A small multi-label image tagger, trained from scratch: depths [5, 5, 5].
Rows from block 11 of a small multi-label image tagger, named by matrix and row number. Rows with one number belong to one neuron. Each number is 500 + 25 x the weight over its row's rms, rounded and kept within 0 to 999. All counts start at 0. Numbers have three digits each.
After each neuron's rows are labels from the 100 images, of 14848, where the neuron reaches its highest value: "top examples" is what is common among them. Only what is clearly more common there than usual is listed. The data: reaction-diffusion patterns (Gray-Scott). In brackets: how many of the 100.
# fc1: MLP up (model.blocks.11.mlp.fc1.weight, 1024x256), inputs 128-255
# fc2: MLP down (model.blocks.11.mlp.fc2.weight, 256x1024, transposed), outputs 128-255

fc1.358:476473480514512452508471502495515515471526450557540516488506510503500500537491478515532505591475506499521496508487479510491523551487504519509470486505468502509505498488483496421500511499478488512532514492504496471509483504457503515548465491490538524521468473463506497458493502510497524488490507458484478496526501470523513488508436494512466478457522490481459462551466474473508511426480
fc2.358:509480535532481504497511443497477509479576507487468547467497494530485520494491510508472498507435492509549477474503468527436505486486497534499498493510491506511513479482531498507517513496501533562486537455499472525513497517485525542519494548515521420499543491528513504507496491521471493524498493518483521450522524525506504482539479480456502519450516474522500474536471506496496480487490
top examples: feed 0.022 kill 0.051 (44)

fc1.320:514438494504502483496499471496515463493511521504477508484463508511483500527493512512467516493488472531512486459493493528485554515507504487523510494483532521516489506497475526513473515549570506481512519501520524475451486473480494481497500536485542460459448500539527529560549543517461523504470500483483520485487485507440461485498456500514518509479465462532514498479514485532497520507478
fc2.320:504508471508556506487481532472494501479503455515502490505477551483473483499521575505497513538505530488535490502481454465531521488446493460515449526556503549514492529488511517473494487518494459516488513492503490472515536516513501566503499529475483512551508540490509498517477532515501481507496515480514528488499498460481514503493510524528525523473481541498456513523467526559532521539509
top examples: grey (45)

fc1.540:515485507543484527517489483514510486497554475505515525510519508509485543500484518516471479478499530477523512520505527484524512457461479493508502483482520488535503525464477531493506533513497504463517509486522528474516509484491501504487474495486484481532484479532567528514497497523434540466449447521492521506466480493450497477489508542524463510501510493525480481481520498521490533447490
fc2.540:481498521522482526474519488524466546501508485548468518539528500507504520485479513487510440505533489462449496526509497549526494496491484504470496509511540531481549519521460486460519471490511540459482486557526506466486477515528456524450502456550526486530540494455463527541493481506522494568515528534519472508502510524475456474453522516491506505535509487460467482467517495515477514489474
top examples: stretched (58); feed 0.026 kill 0.055 (27); feed 0.03 kill 0.057 (26)

fc1.700:497509497493499520520488538494491458477519503563501535513513501501499533433472496511476508490510482522542537502482491486500509507497473438516495489471458487533559536464481511441498550480480489497512536529503486562472485501518495520518479503516509523535481495524510497470505469522467494501507477479496491464522508480499475494494479484496516511504536522462501537511493486489522575477532
fc2.700:519520506481507507487461472488500501521513518507463527461512525505519520515507487522505515510469539485526513458511484493469542473509487517510536436502501474453499510474501460513493503463527508475505496531499447432507437493518479480527513492495475485496520497525501451490522501496503469538510519531493471478510486465504522540497480511477523486483514510538523525493490507491477464512460
top examples: feed 0.026 kill 0.055 (26)

fc1.300:516490485518513501518538507539501491523501471474490469505484507518482509505485496508427483473460492498486517501500486493495545510491452537532508471510466525535521490533527512490507508459499523446528519508484446497471489519431466469463542498458483486509445508541495515503497515472477480518477503474517506474536494457535490498511487486531507570511501498502520489565491484501485455481499
fc2.300:491460493483545521476530473553504503482503498502485504536493503454481540490523513520467461520486506480500517531475461475496471483466527516520529487491511496500508534477484511497494538497519477517455479491454483557489486567545559526512514468480496458496530451499518515490464480476502527499513496489499508516445532508483527506527489518511473484467539516479504535476448512479497534507479
top examples: grey (37); feed 0.026 kill 0.055 (26)

fc1.440:509478464466508521507457513489486507541546509550492489465506459479447496506488438519495446508474496491537527492521435497524543513490466473548490506440491487532467518458505477464487540542508496503506492503491501478507481503491498491471479515489519496580476500500515505459492489506467479494484493506477504472544509516484539483475519483475513502502506510489437468560498486485533506496462
fc2.440:510493493508526526489516528503486475485437500512509472511457504485497500496477552505473488556512450496507531493469470495564495511503524476501481557488514479523474546510522497468533483491493449486495519459463526500517518549500518520468479464505508499530496516513487511520497514507507489474476489474536501549512488487502485517487514540501497515482516527504468481507498546517510534504534
top examples: feed 0.046 kill 0.063 (44)

fc1.688:530481488538486516524510507496539517512491483540518517473415494533502525532508511497503475525492532508504502453503496505492515480475466505535536472474509506516516486522501509498499486512501485472519525496509464517435534461506470496504445499495497465491488511480504522520477501484475458499494520453448490500508470483496514515490476528471517470474485496502498469569494487403485549488515
fc2.688:515513511534509493536528480479481527542523506501497537516492474512499519517475483454520450487471485517514501508539522540486491499526496545470520467495483448536513452492455501483538514469514490487520504518523516502563485473501494517510490509535555490517514470493475468548537472485474485497502484558489539473494486532528437484477519484477525480530512476506488497507532496511491474447502
top examples: feed 0.026 kill 0.055 (42); vivid (37); feed 0.03 kill 0.057 (25)

fc1.460:513504498504507519501509483488510475507495504513501473522515543508485493440557494524517518458534502486501542523571484495508572487507537497501502496435450496484538522483454533458489503499604492527456525482460509493506497522479538502505512506507479505479464514472566488528498559552513452495492526530483520524524473475486484533500470494535506493504460479497481465497506447464500499501507
fc2.460:485508480452459487489528562523503476481450485483525478516479520537517477493528482508491520494564466469489535564549515510515505492509513465484520512495509522459486487532462523524481503538535491476532483500528539490492496514467475463483510485536527525467481516487466516485479532505523515522514518452510453524511479474502482497493475520550520510534495488534496521492512492494524500507548
top examples: feed 0.062 kill 0.061 (30)

fc1.64:493477483480508440514468495494503498502515529515532535497462521522523508507462500506527497533469480508494484515483506492506456544454493494495516506483491511482569528496484516504525508500516502494530527517479504506496500452518434465488534524501518528460514489500479523502509515551484491537477510467494532497513449514466476547468447496518523510494515517558498467511536535455480515476492
fc2.64:530538533509485511541507508475496520519490520493463530510498503507498493466544469493531488482497531476441495506509515526511496488545449513503515463500503495495520491525419505467503530481527507494499470493498530480502491464515485498539530495538488495515478492486506486555530467483486500502541492534486515464498490496508471493461528515510534493535528501531486554462511443483485470460500
top examples: feed 0.022 kill 0.051 (28)

fc1.443:489496469530476562523481473494485507468472503493475516511488476510485485503484481509509485525509493487481463503473477503578526483493537501547503505446464518522505521465500497478484487506513461503534532487521511507487484557500484512481486522502511482554495482532502490478503492515483448498507471509477501468526502530474505534456465522527501480518522489499462496550522527472524526511494
fc2.443:494486460506522557481498500521490478494464513500527475538457529477451507476527532523513500523511493488493501520464483484513490463499535494523471507513484514495455522511470441492513488498516484465490476520484427508491479570538519438470504509478475522497540470487498498485499497509524504483455495473500488549483480469493494528474487501502493523435537545510493519506483516501484539495521
top examples: feed 0.046 kill 0.063 (62)

fc1.255:477534481500503491515438486501481508502498476555541471492503519513486497491459492521482452533537470514487532499454466476561504486490483472514540544476460485503493506520505490471525485568492520497534473478509519492537466443464516549498510485548513504564468511482515501484470487474519543496553468500526492481502512450493527500484438490517470478509506498508468513518491516487522515445499
fc2.255:498492498479534552514482503509490473520452485505536471512479496489487481488491524517507457542484502497471520494503486465588504501550519477502496516494488471519473539510486483478525493487492457435487475505472542483515517529526513487482515477465472537516456505514494483510527497522505495479457479461543497551503481501495477518469509509522482468489469515499485540477531488523497528506513
top examples: feed 0.046 kill 0.063 (28)

fc1.499:467534524468469504524497466463492506473504495503483509496484514492530520468510538501501502478491525510513516500502454522475505505486536500539516505511475507568478556478472495498517486484500502487465498463488468542468501524468472478510526572498497483485447480521555503491516487508465464503514482494526525483545419522472502516498469493475490509469513483476501508492553495514467509476499
fc2.499:495499512488551505499499524466522480502459460509538443514477476464530503486501511499511498517521455516511514518490511488539478529480558494514467553458534496534513509505502502479544478515532473486507492475486524497532519538496507505519499504464489504498457525526516540495509526477502489458512499491524484546460475485499481548530529488534498497481487548506476534494500529474495554525527
top examples: grey (76)

fc1.134:464507470574498492505455510496467499514491500516556518475403486490519536501527514485536492467482503502510513458458479475502441488465514477488475548531487549543512544497502502517524510511491516501517533492498497514508503463552489445454508536507470458500501521547508500533486479448505493496520518525526465484495460488476492473470454511484448501501518490503517513554472506512472502508557
fc2.134:521495474490502483505474549495488466542452493508510475496488472522513468532494520519478531519543445504501539487494481503537500497506507493499541500470488475467480522503481512506517487529505500499510511494523512470501507528473503515526503462482506525517479536499515499502498527508548475462521459476526475540503478492540490552508515517547521509496453498550493457472505506492490476521547
top examples: warm (37); feed 0.03 kill 0.057 (29)

fc1.204:483507536501509490507498476483499507490477491485503472521495498508507514464496497500473492549466553492516503494434438485500448484493470484500491515477556467506552537543505469468512516489475508513498469516505490506491505442493490528498464504517508509490516465497566456497503462506503461439561493528518575459523505508468515519502482519481493466497508478506481540530475541502491556501535
fc2.204:512511522497441480523562506536519514472513547500504546491468495514503468452559484498512515478505522475496540485522483513476472536541491441484464524509494525504507491553474514454502522527510522482492507473489494505494520506466494505461524496545544485491513471478477548484490537497440518500487509519458451474505500509485497453500510503495508525569502478503502511501530499502451496508489
top examples: feed 0.062 kill 0.061 (26)

fc1.71:452492489529518474530474498489528463448534491522493518472471535534506525504501517515495439517496483492546531492481511519480522517477535518539493471488568464520545494489478483479455537558493485478479512541491458519519490528512449503496495496474518516507498506509495521509481458506528445514510487469492512471480509531514527509509483514473500523515462512484496505566532517484514503462437
fc2.71:501512463479535477490463495499548487468464541504500474509523514463508494495538504529475553457493517511501525543491483474497487529456509511541482489453468506512504511498507494535465478501495485517492491494463487524513532507463512532491533516472479506494501513480520531483518521448520523492514493492459511497477524461471535560536515488517490487484482490465509529471476511463520486505550
top examples: warm (40)

fc1.712:477505494482496477508517511463502491534518533464467518479499478504558503486510532506502479472447478492542544482472532500535504506496512490472482550499456526513509548488484481486482526513505527519478505516525471534473462475499500521541500521453477507479484509498492511520512500498509524546495524499519477516513541504477482481452530505457502510465542498530520521478527503527487533519482
fc2.712:518497546528425460515532487486469512486522486468466524435508504544546453492464479505465495492461524514531494466531489532445531480533500531498502504521523514476538487500545511514496500529501552537506535500526490501498525487493480533510496534521524464503520523523488486505479508523482498505505514517499500451532498514505521478531449491483497501504481460518520478519502494518494450555475
top examples: feed 0.022 kill 0.051 (29); feed 0.054 kill 0.062 (29)

fc1.110:464500494477517480510486480444539489525527522510508495492484468488536487529496469501513503528473515468506499491515504521508493504500501510503476494558544498549496494526491507459551517465562467527499478473469436501457495525457532462508544513500500483540457488451466451531508544525500534597484493507452484492474471457476497457504485509515509493511517494507488501482492529511471494535514
fc2.110:524529502464469515531491528511489497505524441493482486472504508519479465518532543495470465507493511485486487477541458490526526491532499469488521504518540470472521527496532488524469498545498483540480478505529508468481531483509494506548502487459498475551460520515517509522508475523467492520530477461532484523541475539519500512542480507531509513506487479524464512485474472486502493509479
top examples: feed 0.062 kill 0.061 (36)

fc1.664:450495489488523471500502439498542508509512499504515547480487506487515499503451479507495466501484432507510508501483484473511533502462494502549532468501507438512481467450490505472531531527482495460492515501539483526493492506442490465545507499417471560508457511530482497470516488515503489510506477498527506522487516435511504521493519512503516500465487455510491543499517455483473527495488
fc2.664:463457500512540523457546489512509511455491538503486490547515489474506536479522484498479457492515517475470468540451503486490485494479511496476484532485522510498508490493470482515516457469510466541489497485461516539456458504558529497460493468463456459459525482494533530491463514478508493521494494511480491538469542500457476458494475515500518519496527513486519513506480501479512529493493
top examples: cool (47)

fc1.182:493507472487498513500500502549495488523458489526512460456482446498505505448491468518489538506434521427489460511467498542516485499488497486472494451526434528560514524504473492533531493499536512486477495452509460508471495476522512483466523504481487507516458493514523499508539503531501514506521448531489506492477477522516480481502434522490506489505491505518506511509528483444460481458553
fc2.182:492490540499505534504500461503483475517490476486470472509512469464496502477504568533484480512444489488469505495543482540508517518497498529492518484482507498517520524508540454510464500468481544471474468470478519479502474498464459540485490482473506471500447505517506503510539467527501445519491452478534502518508512481482486502496446511506484517459488461508494528476546480491519454508506
top examples: feed 0.062 kill 0.061 (66)

fc1.394:497521524513542473529490474513497487514503520511516474499538542524517522506510505498523493520492510519463508548505483497490491504491507519487510476463499444506540496496475510526471528535531479420558487515507480511513502495521498491487495488521492486476513505540517484506518435520510453497457500486479510495499510482500489421511532526477468492520503515529526501495519425485518539525500
fc2.394:531476534524457515508499495494461517490518454483492550461467543556470461429493528502521507527449484466508497474512471524475540460528483497502467506538490516503431509517509475463488509469487545503494561454513490502521539486492470514503496543524536504530532531508493485503492527524526498501490477537521517474510486490467487482465520503468552515483501459503473490550494483524489479467530
top examples: cool (41)

fc1.491:491522449537513476507496524518524481511466480492490496457493482500527488475493501532482517504483491474537510508515505539503487521488523484565550469453467462504506498562489480462487537466537463507480489541474498507508495492526478536470469517458492518504482501505521466505503488535481455504561475529520490482534481484472541539507498507502520515496523503523462497514473490494473500495531
fc2.491:497485517482542554476492501477505474488511520498494486507455517499517515515517518535477523485511506520493459500492497489489494510490535463524442559490488474541475513502520469506501432495487462488496499473484539529476508501516511515469471498563503477498491547509528514508528495501494560490487479516464516553504517515515494496467517484512514527508484529543453487508478538511530561493490
top examples: feed 0.046 kill 0.063 (51)

fc1.154:489512509505505543526495495472524481533498490485473446491543503504504534544513500495499468538491492493441466501509512540512486505499565547480490532513525462514516491488483517524459498521523522520501508473507437468490489509471483485509538507503504519510479406497483474497520481501524488531465494520453488492523524509506499550515472528518507490481478479542511478510470490491488497513478
fc2.154:550516512537519483520452496507485516554495521555496559500505498488527572543470477466537502490496457527479478465490514512499452521515476579478484498486478466489511500505470496460533489459533473493513469513501444484508502501499536499508493472540478517517505493472486499523525470443469497486500494542505551482510484525536492524493548504487499489515518527466520511493528506515488476461490
top examples: feed 0.026 kill 0.055 (27)

fc1.761:493511464528493531500487495515526503476472462482527512490506493492467520459531464498474517506499540404494506509497462495513480513482447460535506485512530478552522560483463532483491486484492497472526522489511503543491502504501507492476533497533475524528498526496506489468509479501478449493498500523478512520521533480478502481451466494509493473474496481479479519507519489454485548509574
fc2.761:496523417514495487515504530484462522559542483524513543544488501519461496502468507487516473513551494498485508504470502491512480504496483529524506470494481467485502504508468489513546541521499480507529495561541518522509529505514515496497485487532524535543523533463501458529497513506518465442505493487534499522487462526559478508479520524530504528498515517510517455466503480539510487480528
top examples: feed 0.046 kill 0.063 (40)

fc1.649:445536478526506454525505481529554528530482462485486412473533508523491510490508488549427482488488551510495528514487462485507523518470480518498526506486516477498552508508522508514481484498470503480473495517498458548447498497465488509487493536514500496501516498513533532487510466524516503457511532554478524532494481492526500526461471492501468492489496439492477492547490539431477492481530
fc2.649:469524474541524488502517503467496548484501545517507508517491501494495536518525492504550520494501502508523461508492518478472475488498511515519433532506483504549506463525465499460563488464480474510482512499498502530514541538517523502457541510479494499513513477524518513510494503475474515457503517537461503493443489533507470484495531523472510499502480533491515502528497504526517537481531
top examples: grey (64); feed 0.046 kill 0.063 (31)

fc1.7:488564464503518515546493508485515449493480484521514464500482515512517484499502517503509493490533475512526531522491491476501535485501507473453505488520544467497535461469498522504478506531451495497463508515455518511496449487517478483519546514514482504545490472500491516521506452491482506507483481488409478482501508498519505495513530521501518538487518511479490524522558483491523533561555
fc2.7:487503499490468470493469494534502495491472458504518501487533494498487466469575512512520506518483522549516498520508504520493510441499524501498511485463467534495469490449538483503501505552568526514494547530503501505516561518489498421498497513481500537506507478503532492492510479530533490510486425456536534489521493494512498506516479487486448465498472493492500480508506540514473492501487
top examples: feed 0.026 kill 0.055 (36); feed 0.037 kill 0.06 (31); feed 0.03 kill 0.057 (28)

fc1.694:500503498519486470519510462538519462550501483486525448507526527509538509480510521507476497466524479511482481510452524495510450502494482531481512519456500473490524499524521532506518482512493469506489461519478534482547498496516480468518532498513499495494514450472505507557508462471534521509486514521439499470485501519530513532490512559467504508498474503505518510507525499542529504574533
fc2.694:449506506536486491489475477511460538521502465517479535524559515520474517467523531524514493525489516472484472544487472522480496476491503549485489508467490509515506517478480487483524500482498525522451541503516518521537514542485516447462498495506500505543520496501505511527498482504519508467517436514519541484514491519513474499480512515486490487494515496490475469517514516544464510447500
top examples: feed 0.026 kill 0.055 (45); feed 0.03 kill 0.057 (32)

fc1.493:449496491515512532545470474425546500509515467470512475469567509510489520526473495543479489472490507490549556503482470495500494487474508517547514504499571436500486502516516497486432510524480502516536477524522503486498482518508502483532489478494495496494504462508504508480498482493485481524478502501496460496530522498502516511484457521474432501480495484446487485526555506491503546511516
fc2.493:489501478437463544484498545493525479478475491475514458479479527510466445500493521502472515477513474466511535504488472466502515482501538441529489513530507536473478513510544485502446507543498490483501480509492471500465545507514505514508522525470491523500505512505517509465469517518505510497479542441501458536512470478472534520502475496554501516493461518484486538500463493507507510546505
top examples: feed 0.046 kill 0.063 (39); pastel (39)

fc1.697:487519522550512523492476497471525501505525517476482495474469497520508540468514520514495503472463535507512534528528508515492542513474471477532511496453513505502541485539462491473490528467493494498508476494529491510492439551505497462472527478456471486494471472489484531475508548529452478465480453489496473515434527493487482470523487518496517440522483499523513483485574475456483490474494
fc2.697:509465521529497466468501495513507508464475518503485497474511487490561518512481485513478530514475499516544507491496481526467498507478496498493488555497506530535496517517536499481502476481496522481485543479490503516507521527470496502437503485508522503482510523509498552482487540496535518497480514516475506516494535494472532464489501522465488524506434472434483495544511553497534484519518
top examples: feed 0.022 kill 0.051 (30)

fc1.585:513483523471508444515529519534490494487490502537523497477517512543481507516480510510436467503516482523539499500513483492516525488487489522511509517522539461529505500510493510526497507511527501463471481569517462469484486471471465484494428510446541494481448511528500542483508481523536531476488499472495481470518524543477485505502476507467524547478478487530524475523543492469467506460553
fc2.585:498462476488529525499538531558439498501511469464503522513470518517494509472535506553496487534506528454522528503498453504497510460511498486522502490541523507452458537468457526501480539505541479520489531488513499523451459519527544497525505458527490486490527512493516494469456519543521544482492488495534497513477498490481525480483495532506500498507526527519517515519458507485492510513501
top examples: cool (43); feed 0.058 kill 0.065 (29)

fc1.258:502494507503508517494456489513479504533497535500527458505521534500496509479500493530467448493447453486522509490507476482587508470500506513510492535467488515509483519509481498515475478496497488454501492497489528480492525508486470499516527499435476464534490499524492504500532493487497488503465485545492475485543510463491511521440515533473482501501523467514472510542477484524540500486537
fc2.258:499494494487525544491488529508511475504451524494528461540446497475486489479516516513498502521529482492460513522479504460534492475518509479518476520495497503523476518525467472491514498492512487435502456508465488499487474570517511472475503493495457541487486499491494507497508498506529489488482495459521489559495508477505477518461501511509490524469522548507491534471508521503495525494508
top examples: feed 0.046 kill 0.063 (63)

fc1.172:489509515534502495507511499509493522500481527475504492505483494490508497491528491512507478521500514491477495498502493485526530484496472504494536554499516458516488506497447500506450471512530526424500455513516487521503461483507484466516520526491485498500494477542532448511542468544515455479494489486526518548511501467461497505474447527542484521479484489528519494502479448392466489492512
fc2.172:518533518486503467505498494467493496482492504465492476457526506524505495474519544520484504496513489480508454502493495536489520518513479511547511516505524542504525509538525531503451518504455546530512528479513520494520565490468478523478556541483505472509491536535459495524470511498514464481497539473508449493538485486494528511526472478507496524437466485526487494513477490525556472547559
top examples: stretched (51); feed 0.062 kill 0.061 (50)

fc1.593:521517501542509518519499467477514486504536529493486514496514472502496513519503476495526490503522509488487479487510472507538505498480479527494476517503501541512569505469513593493442472531503472513559490499515466489489474518482485508489506543500500499550494429534496477466513501531490430466480494469483515488532454470501496489458473530513498511490484507513467514514472486529519532503512
fc2.593:511452504487486501498495517526487461511493529482558485492464494500530497519494469522533508493531499508458493475525554476501493502539485513540463498520456484491465494525486492531507482501532484473519490526494462499467505548495502505456522503488491537461512496511471475466523530515498529470456512465468464509521508516509512510480468499478457516486516540505531483533512498493497507511524
top examples: stretched (62); feed 0.046 kill 0.063 (27)

fc1.677:483481484526509484494461483509510474476527516477509530468470460491504498531507499489470498514490537500486540466505508547515547463500511491520487524448536520557542475547514499497487520493559486482523487518538515557496462466503500469524471496530460525488487491519529460534494491482478487498495544513528501534480446427456502450486546519507509468484501463479517420515490479523482536494478
fc2.677:465479518527554527475510445501500536458488514504487480519528520471496531471524508521511487509476510482496500507506484486495486500479520525504453529503528525524522506504485509475507509453487498514450525478467504541488491533502508481453523479461465477486494456518507549496476503497472507501478518552483522497471547511458497479505510508467485481475535516474500499538488492497510519495495
top examples: warm (62)

fc1.233:503490498553494507499495494504526521508507527498531474509528540518473518451541489522475467545534535457475475488473459464509509479472495506523495487472518472472499513551475511488473514477530519507572486504561477499523482493513489487557522490500507463478533496515501462504555470473489480481509453520483499489481459492504514484437484497526467509468472495546503469485526453443515502493535
fc2.233:535553531480513477521491536491501487487507486495503496455507509520525505505507511463511461493498479515522464466510502519514534539539458527536461506520517496492528503535507524513460497506479496521510521467484511458505545489460455559492585537465515443513477469540471482537499507505469441465530525476512507461517479485512494513564463470504511507460521518493465511523488472519522475514569
top examples: feed 0.062 kill 0.061 (31)

fc1.382:497543467507511475477502470485510526537501510574464506511480517515512502517508505512462464441494523521481526491485499520490489458484450533502479495486507469494489525470506481514476518497526455501532507462508478544489459495493505523467518532490467482465480501535506481568469508478482467481507522462491516536512528499460479446473542503488473506493526497480481501488535523447472501509524
fc2.382:517483532547486484480506465517493539442528523524462508471507505494517525483540513514468498500451515511538478489487452539488511479495493506468470540518519526508529533471546478472512468487481514552454530490472483503470516520519491503473475511503490439520535489525506539505474491507470499528473520520476497469524527519475507479523484514460467495488517472482485491552478532507470513523468
top examples: feed 0.022 kill 0.051 (27)

fc1.437:503475510518521521504517503541501475442441481509463533508503524526483528521401498523481516528530483470538510515488500524520500548494474449506504514493482475544492522552477524483468528512527507500515515482506513454452518485459517472468522503501485503510502530483497538453517502533551546482518471479466487501490504506504495489501428509485525470496495472522480493477529507514505518496527
fc2.437:501494486481502526479524490483500524462529488512481519508517548532466491483540538490494509472540497467529472532450477490502508467485533481485498504542563561473543524478491485489512492507517480526511490545531458504490483500561518516500455507519468444523524505473515495478454508539483504538499512538525464527500469519485513489483510512521514509498492544487484505508473492480464522531447
top examples: stretched (55); feed 0.026 kill 0.055 (26); feed 0.03 kill 0.057 (25)

fc1.238:490499501483486508513517518511483506487514523509502464485497481520513531462456451524479530486489513470504540502493438509522500470501530468477495505489500499496506548492432498519481455554501513483503520436478494485488491450500500543499536564481534529507480484542545459504529510507482501521477481491501488477506490485424509511457518512506455531463464491482501524482518512538495518509465
fc2.238:491535476507476476519541520496488515508532528481484525483493512530498503500466478473504494472508467512526474511498483499457475523514498513486500505500525497460522484524492512503498535505473507575519509499537516523500539450486494539514501512498524486496501569461498498522464531488486511460525521484496490514532495547546495498535506487542527558481517465503516449497468475531528474521543
top examples: stretched (71); feed 0.058 kill 0.065 (31)

fc1.450:491528496520511495511481511489482492520517507504506499494517517507482486492533506486501494505492518495476467514417484486526461542520507566490526485473543493495529523500482492482479439528465486470540499495508455550471489509530513473565521507506506527494506480565512490491532492531443449479491463500505481503475514510455513483482468523523474507518472471527499524527474470472522471516537
fc2.450:509508549470511487478522521512501470464458504473506462466474498518524477452512542518481525512467469470547533503521484509504542519513471496533504513471513505495484504565524492503470513483467525560508537442471531473533509525454473545487509497487526482496465518537471508510482549489512462506530506477496473493518502437469500528531475517501529535455511475532502499500511514519535477514556
top examples: feed 0.062 kill 0.061 (56)

fc1.18:489510494529546503530500483479485510494514542524476487428499504552497527486466540497526508533471461516521468472510482501541488512446463452517488451477528506535508524520482482502489551515542461480479484547502497494470507448519508545512470502498503502491507494518526520473498517506512495510485516490512473507494521511491480531492465495535497505505464471505464496540529518536487533470490
fc2.18:505498500521510518537515513462452497502535463502508535508473480539469465478462550514518489543499523493502511504502521517547530484524489478511456486557504493516514488515485521478511509493485508501544532517549529498493498479521482503478507522525510532535532529496489463510496512558509453479468457491552508500538475521527509459450501531488499521505478530494496454535518486507484492521514
top examples: warm (36); feed 0.078 kill 0.061 (31)

fc1.433:499493470535552502522498472480468505492485473503521438525530508494515510510551516516499445502487497485477478499517515480515527436502471532476476525513488514494493461463515524460443511573508462500519485511483533510510488526510510453495526508507507506478482477511514476501503478505482451530492457493492506500504501499503517529477505538474466539514530459522498529486503466501500504509517
fc2.433:489495488482450516497484508522492511492481438507531506499537523527465484492436526494520498536563473485467475515528509498489519524502504506510457468487472529466466499500517482506500519537510510454480544530482498510505554509464475494448538518485501553512500499499479503500502537524540474494482494462525491510505500485478493483488504508486489486494526515453486454514502508556506492475546
top examples: feed 0.026 kill 0.055 (28); feed 0.037 kill 0.06 (27)

fc1.126:490532488485529477527479466459491471504488468483517438465520521514477509521456516517492523511486492483501535466510521476503481505482558519501489516495472529522500510479490546498442461520519482485538496541494522517515504507515520514504486463502513563505487537494521471507471471515520528533535540489504494500474518480504474486503495509426422457475517492508475431523478491505470553514468
fc2.126:479522496487507509476524484491534508461490517430515449513512492483502502520516463494468506478518494520498519506493522453470476513463517511496511498456515503499503450474494542543531515551527504533482506490471508541520488521489526498520511530464471494459491465519543532496491476473483522520533491499475541488471507511506486520565488449506484486466537528464506508476456491467536526473514
top examples: cool (36)

fc1.393:499474518557539495509516507498544475504557509475545514498508477511477527464470528508481515447472468506507486530580513530479500488497539490507514467495500469490503514508492510511495540485534446481468514483491505474490484509472519491539509497442483507466505501495502499520513496520509540499552522524486546467514433504518501499500491498476452491510480466501517431517499497496501557515500
fc2.393:497538492476445497505566501523509545466491499487509503514488493526489470485548491460499488475493455488490532530508495497501496504545530485445518520462527485475502468531494495488525508551492508519499507495498547509516518487477484494504507497517543478503444462496493523523490518522463523524524471517493480532531491542522453453513514496511512518574483466544503480474553466529494485486510
top examples: feed 0.062 kill 0.061 (25)

fc1.566:434477490506512518540399501511565511516464457526550480467525527486509511497499522508499500499508450513521497487493507525507455459475551522481513514511516476508473480534504515500527480506510485512533485466541489466496481482493499481528480487481509487496494458500517482485494486542494513506492535496528502511538481564490462546483475535516466492540470503470481513528482478492520522525475
fc2.566:477458530547499526501488447485466527481517492513485542505494495500502500487499512525525483519459516522500481483487498519490485459531526519468418527544505541536533494477515519450542500483500513511485505500515483542519489501536510493451476502489472512522534495508545520496497468538468530523452492531509502509512505540505492475487505505478468483478526500489502495547512512505466507501469
top examples: warm (54)

fc1.657:396499486536492496530440479489504514497520502573487463466484507485512486442481542547500465500503495484524524472520505515527465484496552477504503523510541467503472529532475460476491455511499545493532476519534481463472468508525554511534506490422509518532478467465528477488505522471517526498508500504513524524502514520505481503490511539508505482500508501482491478512469493457506507506504
fc2.657:480474512521523529494470498487474525480520488516503523496503518481513517491476514517526464544487514511508466461500504504523510478530507524481438535559513525537527507486496505458497492486484513476499496515495481498498519525525479502453534506480454541531513483500504515495500487549468490497449503490527503496523506522494501478482489508490463466484514530450487516551514495519470507506475
top examples: warm (44)

fc1.721:485463457538507443504452511522513500496477483493505529487494502484521509471462512510512486515501547488539519499534466522521500486481486450501489486484456499496487487540498547542482505492498510477512480473513478541489492520461488508517485497488508516472506533517531521488507458471510470486540500467501513543476515467493516498480482519482478546502541487512490536480491480459505532475514
fc2.721:508483524533467506530499465484475501483529497493469540522519501510499493460468486500517511484483527481518477517509506522478483495550512503484450502561507554481527474504503509475492517494489553517524487516530482520484480462537511522466463506520476502481525531461510495479481476521491512545431498502514468522515531526500520447435461496518491527492507447487543509516513468500532447546459
top examples: feed 0.022 kill 0.051 (28)

fc1.385:482480480507519484526457459504519479535489485565556532516478490483536475503512528516479517492499549509468514486526478529518514526483477452538495526533545512519453468508509487451531507518477487509474493489519495458477485477466513513553511527487503485496533465544478466512504493492512484571495486479489543501512489498491492479479497520497536454475531481506513470552518435465483491490520
fc2.385:503533506478476495507513498495577515449513532495497492500522501504480470489513483467477521444500495503499470540517475477484477520493531474499469528511519522504520485519533488509463492535493503554461494500474509534451600467489508509523488531462490463503462501489506549503477499480462530514508505491481494516512522524468501488534507484553479500522461477470488544486476478493499525515481
top examples: grey (35); feed 0.054 kill 0.062 (33)